A small self-supervised audio encoder (BEST-RQ), trained from scratch: activation relu.
Rows from block 9 of a small self-supervised audio encoder (BEST-RQ), named by matrix and row number. Rows with one number belong to one channel. Each number is 200 + 20 x the weight over its row's rms, rounded and kept within 0 to 999. All counts start at 0.
Before each channel's rows are labels from the 100 clips, of 14976, where the channel reaches its highest value: "responds to" is what is common among them; "peak on" is the class under the peak. Only what is clearly more common there than usual is listed. The data: Morse code for random letters and digits, with fading, noise and interfering tones.
# convs1: first pointwise conv (model.blocks.9.convs.1.weight, 144x144x1), inputs 0-143
# convs3: second pointwise conv (model.blocks.9.convs.3.weight, 144x144x1, transposed), outputs 0-143

responds to: tone: middle
peak on: gap
convs1.77,200,217,211,179,161,200,189,200,200,200,200,178,200,200,200,200,216,200,171,200,200,186,200,200,168,172,210,200,195,200,242,222,183,200,200,200,188,200,232,203,167,182,200,200,216,127,200,200,196,200,226,203,200,200,200,191,184,182,193,234,169,200,221,200,200,221,217,217,183,200,200,200,229,200,229,200,232,200,244,200,200,222,214,174,203,231,200,200,156,200,200,219,200,179,178,200,190,200,200,198,177,200,151,200,232,200,200,161,200,200,179,190,200,173,200,220,204,200,202,217,200,200,233,200,190,200,191,200,200,200,168,170,200,200,133,191,200,204,200,266,263,200,200,238
convs3.77,180,193,272,223,200,202,230,200,200,200,200,200,200,200,200,200,217,200,200,228,200,124,193,200,200,200,200,200,235,200,209,183,200,200,215,189,200,200,200,200,200,148,200,200,155,154,186,200,200,237,200,200,200,200,200,200,200,200,200,200,218,200,200,200,214,212,200,166,200,233,178,200,186,200,194,200,209,200,223,180,203,200,168,200,238,186,200,168,200,200,200,216,164,188,211,200,200,200,175,200,210,200,181,190,200,221,200,200,200,221,163,168,158,200,180,200,200,225,161,245,200,235,200,229,190,200,215,200,218,200,188,213,197,200,200,197,200,250,214,200,273,200,200,166

responds to: interfering tone; tone: high; mains hum
peak on: gap
convs1.122,177,200,190,204,200,200,200,200,200,176,157,200,253,177,200,200,200,200,200,200,200,171,190,157,193,216,204,166,200,145,227,200,200,228,176,200,189,200,234,200,219,200,189,200,200,200,200,251,150,192,200,200,137,200,200,200,199,215,200,200,200,189,179,229,177,200,201,200,200,200,200,200,170,175,204,153,200,206,200,168,200,220,200,200,200,200,195,200,221,176,200,149,176,200,200,213,200,200,170,185,203,200,176,199,200,199,191,200,181,200,200,201,200,200,200,200,200,200,200,206,206,164,281,182,201,196,181,175,201,200,246,200,200,262,214,200,203,200,190,166,200,200,185,199
convs3.122,166,200,200,200,231,200,200,187,200,200,200,200,226,183,200,200,200,236,200,200,161,200,200,177,187,200,200,161,200,153,200,200,200,200,200,200,200,176,200,151,259,200,242,200,201,200,134,200,200,210,200,200,213,200,206,200,200,200,200,232,200,155,200,214,153,215,200,215,175,185,200,196,200,200,156,200,200,184,200,172,200,229,205,200,185,200,200,206,200,200,200,200,228,217,200,235,200,200,200,165,233,236,200,200,183,201,161,220,200,200,200,222,200,237,238,165,263,200,200,200,200,221,225,200,200,200,197,200,218,200,200,200,163,200,200,200,242,200,230,219,174,200,200,181

responds to: tone: middle
peak on: gap
convs1.79,200,213,171,200,170,187,239,144,200,205,200,200,184,200,200,215,200,238,200,200,215,213,200,200,152,200,204,200,212,200,200,196,200,200,218,200,222,182,200,200,200,200,200,200,201,213,171,200,200,200,200,219,200,200,214,200,184,200,200,253,200,200,259,202,150,200,200,200,200,200,157,204,209,200,255,200,200,226,200,267,200,200,200,226,146,200,245,200,197,200,214,200,200,200,200,196,200,200,219,200,174,177,200,200,167,169,208,200,170,200,200,183,200,200,229,142,200,200,200,200,168,200,219,200,176,175,200,200,200,200,200,200,233,200,200,203,141,193,200,200,180,200,200,161
convs3.79,200,200,200,200,200,200,273,200,200,200,244,200,200,200,200,200,170,200,247,200,179,200,200,240,200,200,200,200,226,200,200,200,200,200,200,200,200,200,164,146,181,219,200,170,198,200,200,200,200,200,200,230,200,200,200,180,158,200,200,200,164,200,216,200,210,200,200,200,200,200,217,200,191,200,200,124,200,200,200,200,200,217,200,200,229,158,200,200,200,257,200,200,134,200,200,158,200,200,200,200,200,200,200,200,200,200,200,200,200,200,200,208,200,200,200,200,206,200,200,200,200,200,131,200,265,200,200,200,200,200,200,200,200,200,200,160,200,243,245,230,200,200,200,200

responds to: mains hum
peak on: gap
convs1.24,145,200,250,200,201,200,183,200,179,200,206,200,202,179,232,185,219,200,200,200,200,200,200,188,185,262,203,200,143,200,200,200,200,223,200,223,200,200,288,200,200,200,200,200,165,180,200,200,200,200,200,246,156,199,200,143,170,200,200,161,230,200,195,168,200,200,189,228,200,200,206,200,200,200,160,200,208,200,184,195,189,200,200,214,225,200,206,200,218,200,214,200,200,187,218,204,231,200,200,200,215,219,219,200,174,200,200,201,229,200,142,200,190,200,194,219,200,200,224,209,200,200,252,178,228,200,200,181,200,200,175,200,200,165,223,200,200,200,200,200,190,200,200,200
convs3.24,200,199,200,227,181,191,200,200,250,200,200,200,200,200,176,200,206,200,200,186,200,200,200,165,237,202,200,186,200,175,217,188,200,251,200,155,178,248,245,200,200,207,200,200,197,245,200,200,220,191,200,200,200,166,200,200,160,194,200,214,206,162,180,201,171,200,166,200,203,189,204,200,169,200,200,209,204,200,200,200,200,213,200,200,200,208,186,185,212,200,182,215,200,214,223,227,200,200,225,200,229,200,195,218,200,200,172,213,200,189,184,218,180,216,238,170,198,200,200,154,200,200,200,168,200,178,256,200,169,174,193,200,166,200,200,262,173,200,227,200,232,236,200,149

responds to: reverberation; mains hum
peak on: gap
convs1.38,221,155,230,223,200,174,222,200,181,200,200,196,200,227,200,200,109,193,200,200,200,200,234,237,185,261,203,200,183,206,200,171,200,166,200,200,200,200,200,200,235,200,200,207,200,146,200,200,185,200,176,150,232,221,200,200,200,186,200,182,200,198,200,200,200,192,200,200,188,200,200,200,163,192,225,200,200,180,200,200,200,243,198,238,200,215,200,200,234,200,182,200,200,200,200,200,200,200,200,207,200,200,200,169,200,211,200,200,230,228,236,200,200,200,198,154,200,236,200,200,200,251,200,200,200,174,200,200,200,200,233,178,200,214,227,200,200,170,200,197,200,223,200,150
convs3.38,199,171,213,133,174,237,200,200,200,200,170,200,200,200,189,258,161,200,234,200,200,201,228,179,200,226,216,209,183,200,173,185,200,174,177,200,214,213,229,177,221,173,210,240,200,200,200,200,166,181,182,200,200,200,200,200,200,231,200,200,200,200,200,207,199,200,200,226,162,200,243,191,200,200,219,200,202,200,200,200,200,226,216,200,200,200,200,185,200,160,200,186,249,182,218,200,200,200,200,170,200,200,200,200,200,200,200,200,200,200,230,263,219,242,224,200,180,164,232,200,226,200,218,181,246,224,152,200,200,200,200,235,200,179,187,185,200,195,183,180,200,200,200,200

responds to: interfering tone
peak on: gap
convs1.81,200,200,185,232,237,193,200,231,200,200,200,200,200,215,200,200,200,200,157,200,200,197,182,253,200,200,200,200,200,155,180,200,200,200,200,170,200,240,254,200,161,200,200,216,154,200,170,233,200,229,200,212,202,200,167,200,200,200,200,200,200,213,200,208,206,200,200,200,200,178,200,207,200,175,210,200,223,209,200,200,200,200,200,200,187,200,141,200,200,200,144,200,200,200,198,200,241,200,175,200,200,200,200,200,207,236,146,200,209,192,174,155,200,200,200,124,200,190,207,200,162,190,200,200,200,200,216,148,168,200,223,200,200,191,201,242,200,192,228,200,198,200,200,200
convs3.81,199,169,200,200,249,200,200,200,200,200,165,200,200,200,171,200,200,200,171,206,200,165,214,200,200,200,160,200,185,254,168,200,200,200,211,200,200,200,229,200,200,187,200,198,200,268,200,201,200,175,200,200,200,167,230,203,200,191,200,239,200,199,200,189,251,200,200,200,200,200,200,200,200,200,200,200,167,178,200,218,200,157,200,179,221,200,151,200,202,200,200,200,200,200,224,200,200,200,230,209,200,180,212,135,230,212,200,164,200,200,200,200,182,200,200,200,157,200,200,200,200,200,200,269,200,200,200,200,166,218,200,200,184,250,168,208,200,140,200,200,200,200,200,198

responds to: mains hum; tone: high
peak on: gap
convs1.75,99,200,228,241,159,200,200,200,200,222,200,200,200,220,200,216,144,200,200,194,194,178,200,216,171,236,274,203,200,200,200,200,200,156,230,200,200,200,200,173,200,200,200,154,200,200,187,200,150,194,200,203,200,200,200,188,200,200,196,200,268,200,200,200,200,200,200,200,200,176,177,201,200,200,199,177,200,200,211,200,200,233,200,200,200,196,200,159,230,200,196,161,192,200,200,200,222,226,200,200,189,198,186,200,223,200,200,200,200,213,152,200,200,184,228,200,200,234,200,200,200,212,200,200,200,200,235,200,192,200,200,229,200,205,200,200,196,200,200,180,216,190,200,172
convs3.75,159,213,200,249,200,164,215,200,200,200,232,200,189,189,163,157,269,175,168,200,215,191,200,200,229,200,200,174,200,213,191,200,225,193,200,200,200,200,200,161,199,200,173,164,179,183,181,200,227,200,204,171,200,170,186,217,200,228,203,200,254,163,200,165,223,200,164,200,200,178,217,204,200,200,164,200,200,200,200,200,230,200,221,200,200,179,200,223,200,218,200,200,200,200,200,200,200,200,200,245,212,231,200,200,200,200,187,200,200,200,193,200,151,228,184,187,200,200,148,215,200,200,193,179,153,157,200,200,200,206,211,181,200,200,200,200,181,200,200,230,200,182,215,166

responds to: reverberation; mains hum
peak on: gap
convs1.62,278,113,229,240,200,200,229,227,200,200,174,200,184,200,200,200,92,200,200,204,200,200,200,240,210,264,146,200,200,200,200,206,187,140,200,179,176,208,205,200,200,200,200,200,200,200,200,200,200,200,212,192,200,200,200,200,226,200,200,200,169,200,170,200,200,200,200,200,224,200,200,194,163,200,204,200,200,200,200,200,200,237,215,200,164,210,204,200,200,200,198,200,200,200,200,224,200,200,200,223,200,200,200,200,200,188,200,200,208,200,200,200,200,200,200,200,200,200,182,200,200,200,228,198,173,200,182,200,220,217,212,172,200,197,200,214,200,171,200,200,200,200,200,196
convs3.62,200,285,208,200,200,200,200,223,200,200,200,203,200,200,200,200,232,200,213,200,200,235,170,200,200,184,200,200,230,200,206,228,200,194,200,223,200,172,183,194,164,212,159,176,200,200,200,200,233,218,176,209,179,200,200,201,200,200,179,200,200,235,200,200,200,178,227,154,200,175,200,220,200,200,200,216,203,142,181,180,194,182,200,214,200,185,202,200,200,222,200,211,200,242,160,200,200,221,225,200,200,145,200,200,155,200,221,200,200,200,200,151,200,184,200,181,170,200,179,200,200,232,200,200,150,194,211,180,251,200,200,200,215,235,214,182,200,220,220,206,200,201,200,167

responds to: interfering tone; mains hum
peak on: gap
convs1.89,200,206,199,175,200,200,200,200,216,148,194,200,201,200,200,200,200,186,200,200,176,168,236,200,229,184,199,200,165,239,186,226,208,214,204,200,176,180,239,177,200,222,170,129,200,200,200,200,215,231,199,200,205,200,200,200,228,191,226,200,200,195,253,221,200,200,223,244,212,184,200,200,224,176,210,200,200,220,154,241,200,170,200,184,200,201,191,200,182,233,169,176,200,200,241,248,218,202,200,220,211,212,171,200,194,200,212,200,200,229,200,200,211,200,200,200,200,189,166,200,166,148,180,208,200,200,225,203,226,201,194,204,221,191,200,200,187,249,200,200,200,223,181,200
convs3.89,173,215,176,200,200,189,220,207,200,200,200,200,200,200,200,200,200,200,155,200,200,200,223,240,200,216,177,200,200,200,200,200,200,200,200,204,200,200,166,200,200,200,195,163,242,200,200,151,177,249,193,200,200,169,198,200,200,245,267,200,194,200,200,200,200,184,170,200,200,200,200,200,200,200,200,200,194,214,204,200,199,200,200,201,200,200,200,200,167,200,136,200,160,230,200,161,203,200,197,200,99,200,200,168,200,200,200,200,200,200,200,215,200,218,216,200,200,203,170,221,200,238,200,188,200,200,200,200,200,183,212,200,200,220,200,200,200,154,200,143,187,168,193,218

responds to: tone: high; reverberation; mains hum
peak on: gap
convs1.54,122,200,175,254,229,212,215,188,200,181,200,220,204,219,173,264,200,235,200,195,200,200,200,200,170,206,200,198,209,200,191,192,232,221,182,166,200,200,200,200,200,174,200,200,206,219,200,200,174,174,200,200,209,200,254,200,200,254,200,178,241,205,231,200,207,183,200,208,245,200,223,155,219,200,200,173,195,188,184,200,200,191,200,202,200,213,200,200,202,166,213,200,200,207,172,200,200,200,229,200,178,236,200,200,200,200,200,200,190,219,198,169,200,189,226,200,200,164,209,200,200,212,200,200,200,244,237,203,200,200,200,200,200,200,200,168,200,176,200,176,249,224,196,200
convs3.54,244,200,200,198,200,213,200,218,225,185,178,229,200,221,200,200,200,200,212,200,200,199,200,200,200,209,210,200,219,163,223,166,200,184,200,234,200,200,241,231,217,200,200,255,200,220,243,205,224,200,179,200,200,224,222,188,172,160,212,200,179,206,200,217,200,200,200,200,200,200,200,200,200,221,200,200,229,200,200,226,179,200,200,213,212,228,236,200,227,161,200,234,200,237,142,211,235,228,200,195,200,200,200,221,219,200,200,200,176,200,196,200,229,155,219,223,200,200,227,129,200,192,200,219,200,230,200,200,215,232,171,185,225,200,200,202,200,200,200,192,200,154,228,200

responds to: tone: low
peak on: gap
convs1.35,196,244,200,200,137,200,242,210,235,200,182,202,200,220,205,200,199,200,225,200,217,200,145,230,233,208,220,171,186,214,200,183,200,200,205,222,200,168,200,224,200,229,200,189,242,211,200,209,205,188,176,200,183,200,245,200,196,213,200,253,163,200,213,200,224,200,200,196,228,178,200,200,200,200,237,190,200,200,247,222,200,200,209,183,200,200,203,200,200,193,200,200,200,200,200,228,160,200,241,212,210,200,200,200,200,188,200,221,119,200,232,193,200,200,187,153,200,197,210,200,207,200,200,192,219,200,200,217,174,200,200,196,200,200,196,200,200,179,147,184,207,200,200,230
convs3.35,174,200,246,200,213,185,200,183,200,248,200,180,200,204,200,200,190,203,235,200,181,200,194,171,200,200,199,200,212,172,184,200,162,181,200,174,200,200,200,142,200,200,216,189,185,221,162,184,200,232,173,200,228,200,176,200,150,176,200,200,229,147,201,224,200,200,190,200,200,222,161,249,182,200,196,217,200,238,200,167,226,200,202,200,200,237,200,200,200,164,208,225,221,200,208,209,200,200,214,200,200,200,233,167,200,194,221,200,158,210,200,200,200,200,200,200,200,268,200,180,200,200,174,226,204,171,159,200,181,200,193,200,200,179,200,200,211,200,200,200,200,238,220,200

responds to: tone: high; reverberation; mains hum
peak on: gap
convs1.70,203,200,193,246,200,200,200,200,238,200,200,200,200,200,219,201,200,130,200,191,200,207,200,200,186,200,200,200,200,200,200,200,141,224,174,200,233,200,200,200,200,200,208,184,158,200,147,200,200,156,200,190,200,200,200,200,211,200,195,200,214,200,200,217,200,217,200,214,243,200,200,188,200,200,200,234,191,208,211,200,200,178,166,183,200,200,200,200,245,228,142,224,198,200,183,169,200,200,200,200,156,225,189,170,200,200,171,185,200,179,212,169,204,186,200,200,218,200,200,218,200,200,143,200,163,158,236,165,200,200,200,200,200,198,200,200,200,147,200,200,185,200,200,155
convs3.70,200,200,200,218,224,200,200,200,233,246,204,200,200,200,219,182,200,222,148,177,194,200,228,229,200,196,154,200,222,200,226,208,200,221,222,178,200,172,200,200,187,199,200,200,165,200,185,198,238,200,228,214,179,209,208,209,194,174,200,220,200,190,200,189,237,178,191,165,200,175,187,230,200,200,200,156,231,200,200,217,200,200,157,246,228,200,200,200,194,199,223,208,200,200,200,240,200,200,200,212,200,230,218,200,191,200,200,200,170,179,200,180,200,150,200,200,258,212,200,200,200,200,200,261,200,188,254,200,224,197,175,179,200,220,244,224,214,200,200,200,200,200,200,200

responds to: interfering tone; mains hum
peak on: gap
convs1.44,200,159,159,185,200,154,200,200,154,184,175,200,200,200,187,200,200,200,219,200,248,200,205,216,200,200,200,206,200,200,210,200,200,200,211,142,172,232,221,178,200,192,200,212,190,232,231,200,171,200,200,256,200,200,207,200,200,200,200,168,187,200,198,200,209,210,200,211,176,200,200,200,203,183,200,163,189,200,220,200,228,200,200,200,156,200,164,174,115,181,200,200,173,200,186,200,200,200,200,200,241,167,200,228,200,200,213,234,200,214,200,200,200,186,200,200,200,200,200,184,200,178,200,223,200,220,157,186,144,200,200,200,200,200,197,200,205,252,200,169,200,200,200,200
convs3.44,200,200,200,200,141,200,200,276,200,200,212,200,200,200,200,200,200,213,200,200,200,200,200,200,200,148,200,200,200,200,200,223,200,183,200,200,224,200,200,200,204,200,200,154,200,200,200,221,200,200,200,200,200,200,200,200,200,237,157,200,200,200,200,200,200,251,200,200,200,200,200,200,200,200,200,200,200,196,200,200,200,200,200,200,151,200,200,223,192,200,200,200,200,200,200,200,200,200,143,200,306,200,200,242,200,200,200,200,236,195,200,200,235,200,222,220,200,200,104,200,237,200,200,202,200,200,200,200,200,200,200,238,225,200,200,200,200,200,200,200,191,200,200,200

responds to: tone: low
peak on: gap
convs1.53,189,178,211,218,179,165,191,200,183,200,166,200,161,200,153,249,204,200,200,200,200,163,214,182,262,200,216,212,207,191,189,200,229,200,200,254,215,213,223,200,212,184,200,167,200,200,200,200,239,161,165,218,252,200,200,223,215,200,200,253,184,200,200,200,200,200,200,181,188,238,218,188,200,200,214,230,200,227,218,200,200,200,200,231,200,169,200,200,200,200,177,200,200,180,168,211,200,174,205,200,202,200,240,186,200,234,231,181,200,200,215,200,203,175,200,200,200,200,200,200,192,207,200,200,200,200,172,200,200,177,200,200,201,231,200,200,200,200,200,189,200,226,124,200
convs3.53,178,155,200,223,200,228,200,172,216,221,169,161,181,200,200,200,152,200,200,200,182,200,223,200,200,200,200,232,171,206,185,200,200,162,200,183,200,200,200,200,200,200,200,200,200,225,200,188,200,200,200,200,200,224,158,177,226,172,200,219,176,200,225,200,200,200,180,187,200,258,200,228,200,200,246,165,200,248,161,168,200,165,239,200,200,200,200,200,200,194,200,200,200,172,189,218,200,200,200,200,200,200,200,200,200,237,200,200,200,200,200,182,178,184,200,200,167,200,200,200,200,161,142,200,214,200,177,200,200,208,200,203,150,252,161,232,170,200,200,200,222,200,200,179

responds to: tone: low; mains hum
peak on: gap
convs1.40,200,200,213,211,205,200,228,221,200,200,207,172,188,194,200,220,200,200,183,200,229,181,175,200,207,218,219,192,216,200,187,194,243,180,200,200,187,200,200,201,200,247,200,200,200,200,230,200,248,200,209,200,224,200,200,200,215,200,217,254,200,224,223,207,200,191,200,175,164,169,200,200,176,200,250,223,200,259,267,200,186,200,200,228,189,174,214,200,200,200,177,198,163,200,170,200,169,200,200,200,181,200,179,212,209,204,200,200,210,200,272,200,220,237,200,200,200,200,222,200,166,158,200,188,199,212,200,180,200,206,220,200,200,165,200,200,181,162,200,178,200,189,163,216
convs3.40,221,200,179,200,200,158,165,200,161,200,200,200,200,200,200,200,177,200,200,200,200,188,200,200,202,200,200,182,200,238,200,212,200,191,200,219,200,198,225,204,231,196,200,200,244,174,215,250,179,200,200,200,199,155,200,213,230,200,237,190,213,142,169,183,200,221,200,200,178,178,159,169,200,200,200,198,200,145,200,199,230,200,200,215,183,235,200,200,177,200,239,203,200,200,204,200,212,200,216,143,200,200,259,196,221,200,200,200,200,176,188,200,200,200,200,200,234,213,160,220,194,200,200,200,164,200,200,200,200,175,192,182,200,217,186,233,200,146,169,200,200,221,175,200

responds to: quiet level
peak on: gap
convs1.129,176,152,197,200,256,200,247,200,184,208,200,200,226,158,202,200,200,276,200,215,191,163,200,233,200,220,189,200,227,200,200,236,200,221,165,184,178,200,200,200,200,152,200,228,260,200,241,192,200,203,200,200,196,200,200,200,200,211,202,201,208,200,195,193,200,210,219,182,211,214,200,200,222,200,173,195,236,207,200,234,200,200,222,200,200,236,179,182,200,164,220,200,200,216,200,200,160,200,200,200,217,185,200,200,182,165,158,200,200,202,233,200,194,200,200,217,199,232,200,200,200,200,200,200,182,200,200,187,173,200,220,187,251,200,227,174,205,200,200,200,197,200,234,200
convs3.129,200,216,228,168,214,200,186,209,232,200,200,218,186,200,200,168,221,158,200,200,222,241,158,204,243,200,200,199,200,200,185,200,200,200,222,190,200,200,200,200,200,200,200,200,200,200,240,210,200,229,170,200,200,200,225,196,160,199,180,200,200,200,204,211,200,200,202,200,178,200,200,200,200,200,191,218,200,205,200,237,217,241,200,200,248,221,247,200,230,200,200,200,200,228,186,200,200,212,200,200,200,193,200,229,200,200,185,234,200,200,219,246,210,200,176,200,200,200,148,200,200,235,176,266,200,200,200,200,239,255,200,171,240,200,200,219,200,143,200,190,200,200,200,235

responds to: interfering tone
peak on: gap
convs1.98,200,173,203,200,270,200,221,189,201,183,199,211,200,200,200,247,169,216,200,200,199,260,200,200,200,189,200,189,217,208,200,197,200,221,174,220,188,200,200,210,204,200,229,164,200,200,200,214,200,153,185,217,200,235,213,200,197,210,169,200,200,186,200,200,200,200,200,200,200,200,200,233,200,200,184,168,200,227,163,200,200,173,170,173,197,200,232,206,197,200,158,204,200,249,190,267,223,200,199,232,231,197,215,186,200,200,200,214,138,200,200,200,200,200,200,200,200,230,200,200,200,200,224,200,200,174,200,200,148,200,162,162,200,185,200,187,200,199,200,176,205,209,164,200
convs3.98,200,148,200,200,171,200,200,200,200,200,200,200,200,200,224,200,220,200,200,200,200,197,200,200,200,200,200,200,203,200,222,200,183,200,200,200,200,174,200,200,242,163,215,200,200,200,132,200,200,200,198,154,173,200,200,200,167,200,142,200,236,200,161,200,200,167,200,200,200,200,200,200,200,200,200,200,200,161,200,200,200,274,183,200,200,200,200,200,170,200,200,200,240,200,200,200,190,200,192,200,200,200,200,286,200,199,200,200,200,200,200,200,200,200,166,240,200,177,200,152,200,136,229,200,200,198,162,200,175,200,200,200,216,200,196,232,200,167,200,200,200,192,200,207

responds to: tone: low; interfering tone; mains hum
peak on: gap
convs1.64,226,200,196,217,200,200,200,200,200,179,213,200,206,181,187,200,184,247,151,200,201,200,200,168,200,200,169,212,200,200,200,200,231,200,191,200,216,191,207,200,161,187,211,196,200,200,177,215,200,213,202,213,200,164,215,200,200,222,200,200,214,181,200,233,200,200,224,200,200,220,200,188,200,200,202,200,190,200,247,200,278,200,200,200,200,154,200,209,176,192,173,236,200,143,176,200,198,200,200,200,177,178,194,169,167,230,200,147,169,200,225,198,200,230,179,200,223,200,200,200,200,234,175,200,160,200,194,166,179,217,228,258,199,200,200,169,195,219,200,173,200,188,200,200
convs3.64,141,200,198,200,205,200,244,192,200,200,228,200,207,200,162,219,200,200,202,202,177,200,200,200,215,200,200,200,200,226,200,240,200,200,228,230,200,200,189,200,200,200,200,200,171,186,224,178,200,180,185,246,200,176,200,200,181,200,200,200,200,200,243,200,200,212,200,226,200,200,200,167,200,193,200,200,236,212,200,200,200,200,200,200,200,247,200,200,200,200,207,238,200,200,198,200,211,200,200,200,155,200,262,168,200,157,198,200,150,200,172,200,200,200,257,200,193,200,200,200,200,200,256,251,200,200,241,168,167,212,200,211,190,225,245,200,200,200,200,243,200,200,200,200

responds to: tone: high; mains hum; speed: slow
peak on: gap
convs1.6,200,200,130,200,200,202,214,200,200,200,200,249,200,219,250,200,200,200,192,209,215,200,200,200,202,200,217,200,181,200,247,200,181,202,200,200,204,200,200,167,200,179,200,200,200,152,200,219,200,190,200,188,149,200,200,139,196,179,200,290,215,200,200,200,200,209,200,201,200,205,192,200,200,200,213,219,200,244,149,199,199,181,215,171,200,165,187,200,236,180,200,170,200,214,242,215,200,198,181,200,236,197,200,200,200,200,200,200,185,200,200,165,200,200,236,186,178,200,176,200,203,200,200,177,200,200,200,188,200,180,200,200,200,200,235,200,200,232,200,215,181,200,178,235
convs3.6,200,150,193,212,203,200,200,167,200,200,200,173,206,200,200,196,214,200,200,200,178,200,213,200,200,200,200,200,200,200,200,200,200,200,200,200,181,200,200,200,255,200,248,200,220,235,193,208,200,151,200,200,200,200,200,166,214,204,200,261,200,200,223,198,215,220,200,200,200,220,200,200,162,247,200,200,193,200,215,222,175,155,200,189,188,200,200,183,241,221,200,200,183,200,176,200,215,190,200,200,198,200,210,159,222,240,179,200,200,200,170,165,172,200,224,230,167,200,200,166,200,200,160,189,250,184,200,256,200,200,200,200,146,209,200,237,178,204,191,200,200,235,184,200

responds to: tone: low
peak on: gap
convs1.128,195,182,191,200,200,184,218,157,170,200,200,200,200,200,175,233,249,200,217,200,239,225,225,164,200,200,200,200,200,200,200,161,200,200,173,179,200,200,256,200,176,200,218,170,200,200,200,212,247,200,200,200,230,226,213,200,200,200,200,237,242,193,234,200,200,200,200,200,200,200,215,232,234,200,200,200,200,200,200,200,200,200,243,200,200,172,200,200,200,200,196,218,184,215,254,243,230,200,200,207,226,200,154,200,208,155,200,200,180,156,185,200,196,200,200,200,200,249,200,167,188,227,200,202,170,148,200,200,200,200,200,183,200,204,200,200,182,224,200,200,200,227,200,179
convs3.128,200,147,191,200,200,231,231,200,214,218,200,228,200,200,159,200,200,166,242,161,200,200,200,200,200,200,200,209,153,200,200,200,238,200,200,198,241,200,200,153,200,207,200,200,179,202,200,200,208,200,200,238,200,233,200,200,200,200,192,200,200,200,204,200,174,200,200,200,189,200,200,128,200,209,246,200,200,200,200,184,232,179,229,200,200,142,200,157,200,200,200,200,200,232,200,200,200,207,200,200,200,200,237,200,200,200,225,200,167,200,200,177,200,200,200,183,234,200,200,200,200,200,152,200,215,200,200,196,200,200,200,200,200,200,200,126,200,233,200,200,200,200,238,244

responds to: mains hum
peak on: gap
convs1.50,200,200,206,228,200,200,200,200,200,200,200,200,236,200,200,200,169,200,172,222,200,200,200,200,200,200,200,200,198,200,200,200,200,181,200,200,211,161,200,200,200,200,194,200,210,199,225,184,158,250,210,196,200,183,192,175,215,200,233,169,228,215,223,216,200,200,200,200,220,186,173,187,156,182,200,184,246,118,200,224,200,178,200,200,200,240,222,182,206,200,211,200,166,200,200,173,200,194,200,200,200,200,219,200,247,200,188,197,207,217,167,191,200,159,253,200,188,214,205,200,200,168,200,214,237,233,236,200,200,235,214,200,165,162,203,239,200,188,200,200,222,182,200,240
convs3.50,200,185,200,200,160,222,200,173,185,200,200,135,200,200,200,208,200,174,200,213,223,200,200,200,200,200,200,181,200,200,200,164,200,176,171,185,200,222,193,167,200,174,209,219,184,220,200,185,166,176,200,185,200,173,235,166,200,200,226,200,169,200,246,220,200,238,200,200,153,206,200,200,172,191,200,200,185,227,200,215,200,200,224,165,200,213,191,200,179,200,200,176,200,200,225,188,226,146,200,197,216,200,185,200,200,219,174,150,136,200,187,207,195,203,200,200,200,200,224,210,207,213,200,214,210,244,200,200,167,200,200,200,200,202,243,238,177,200,200,178,210,220,157,200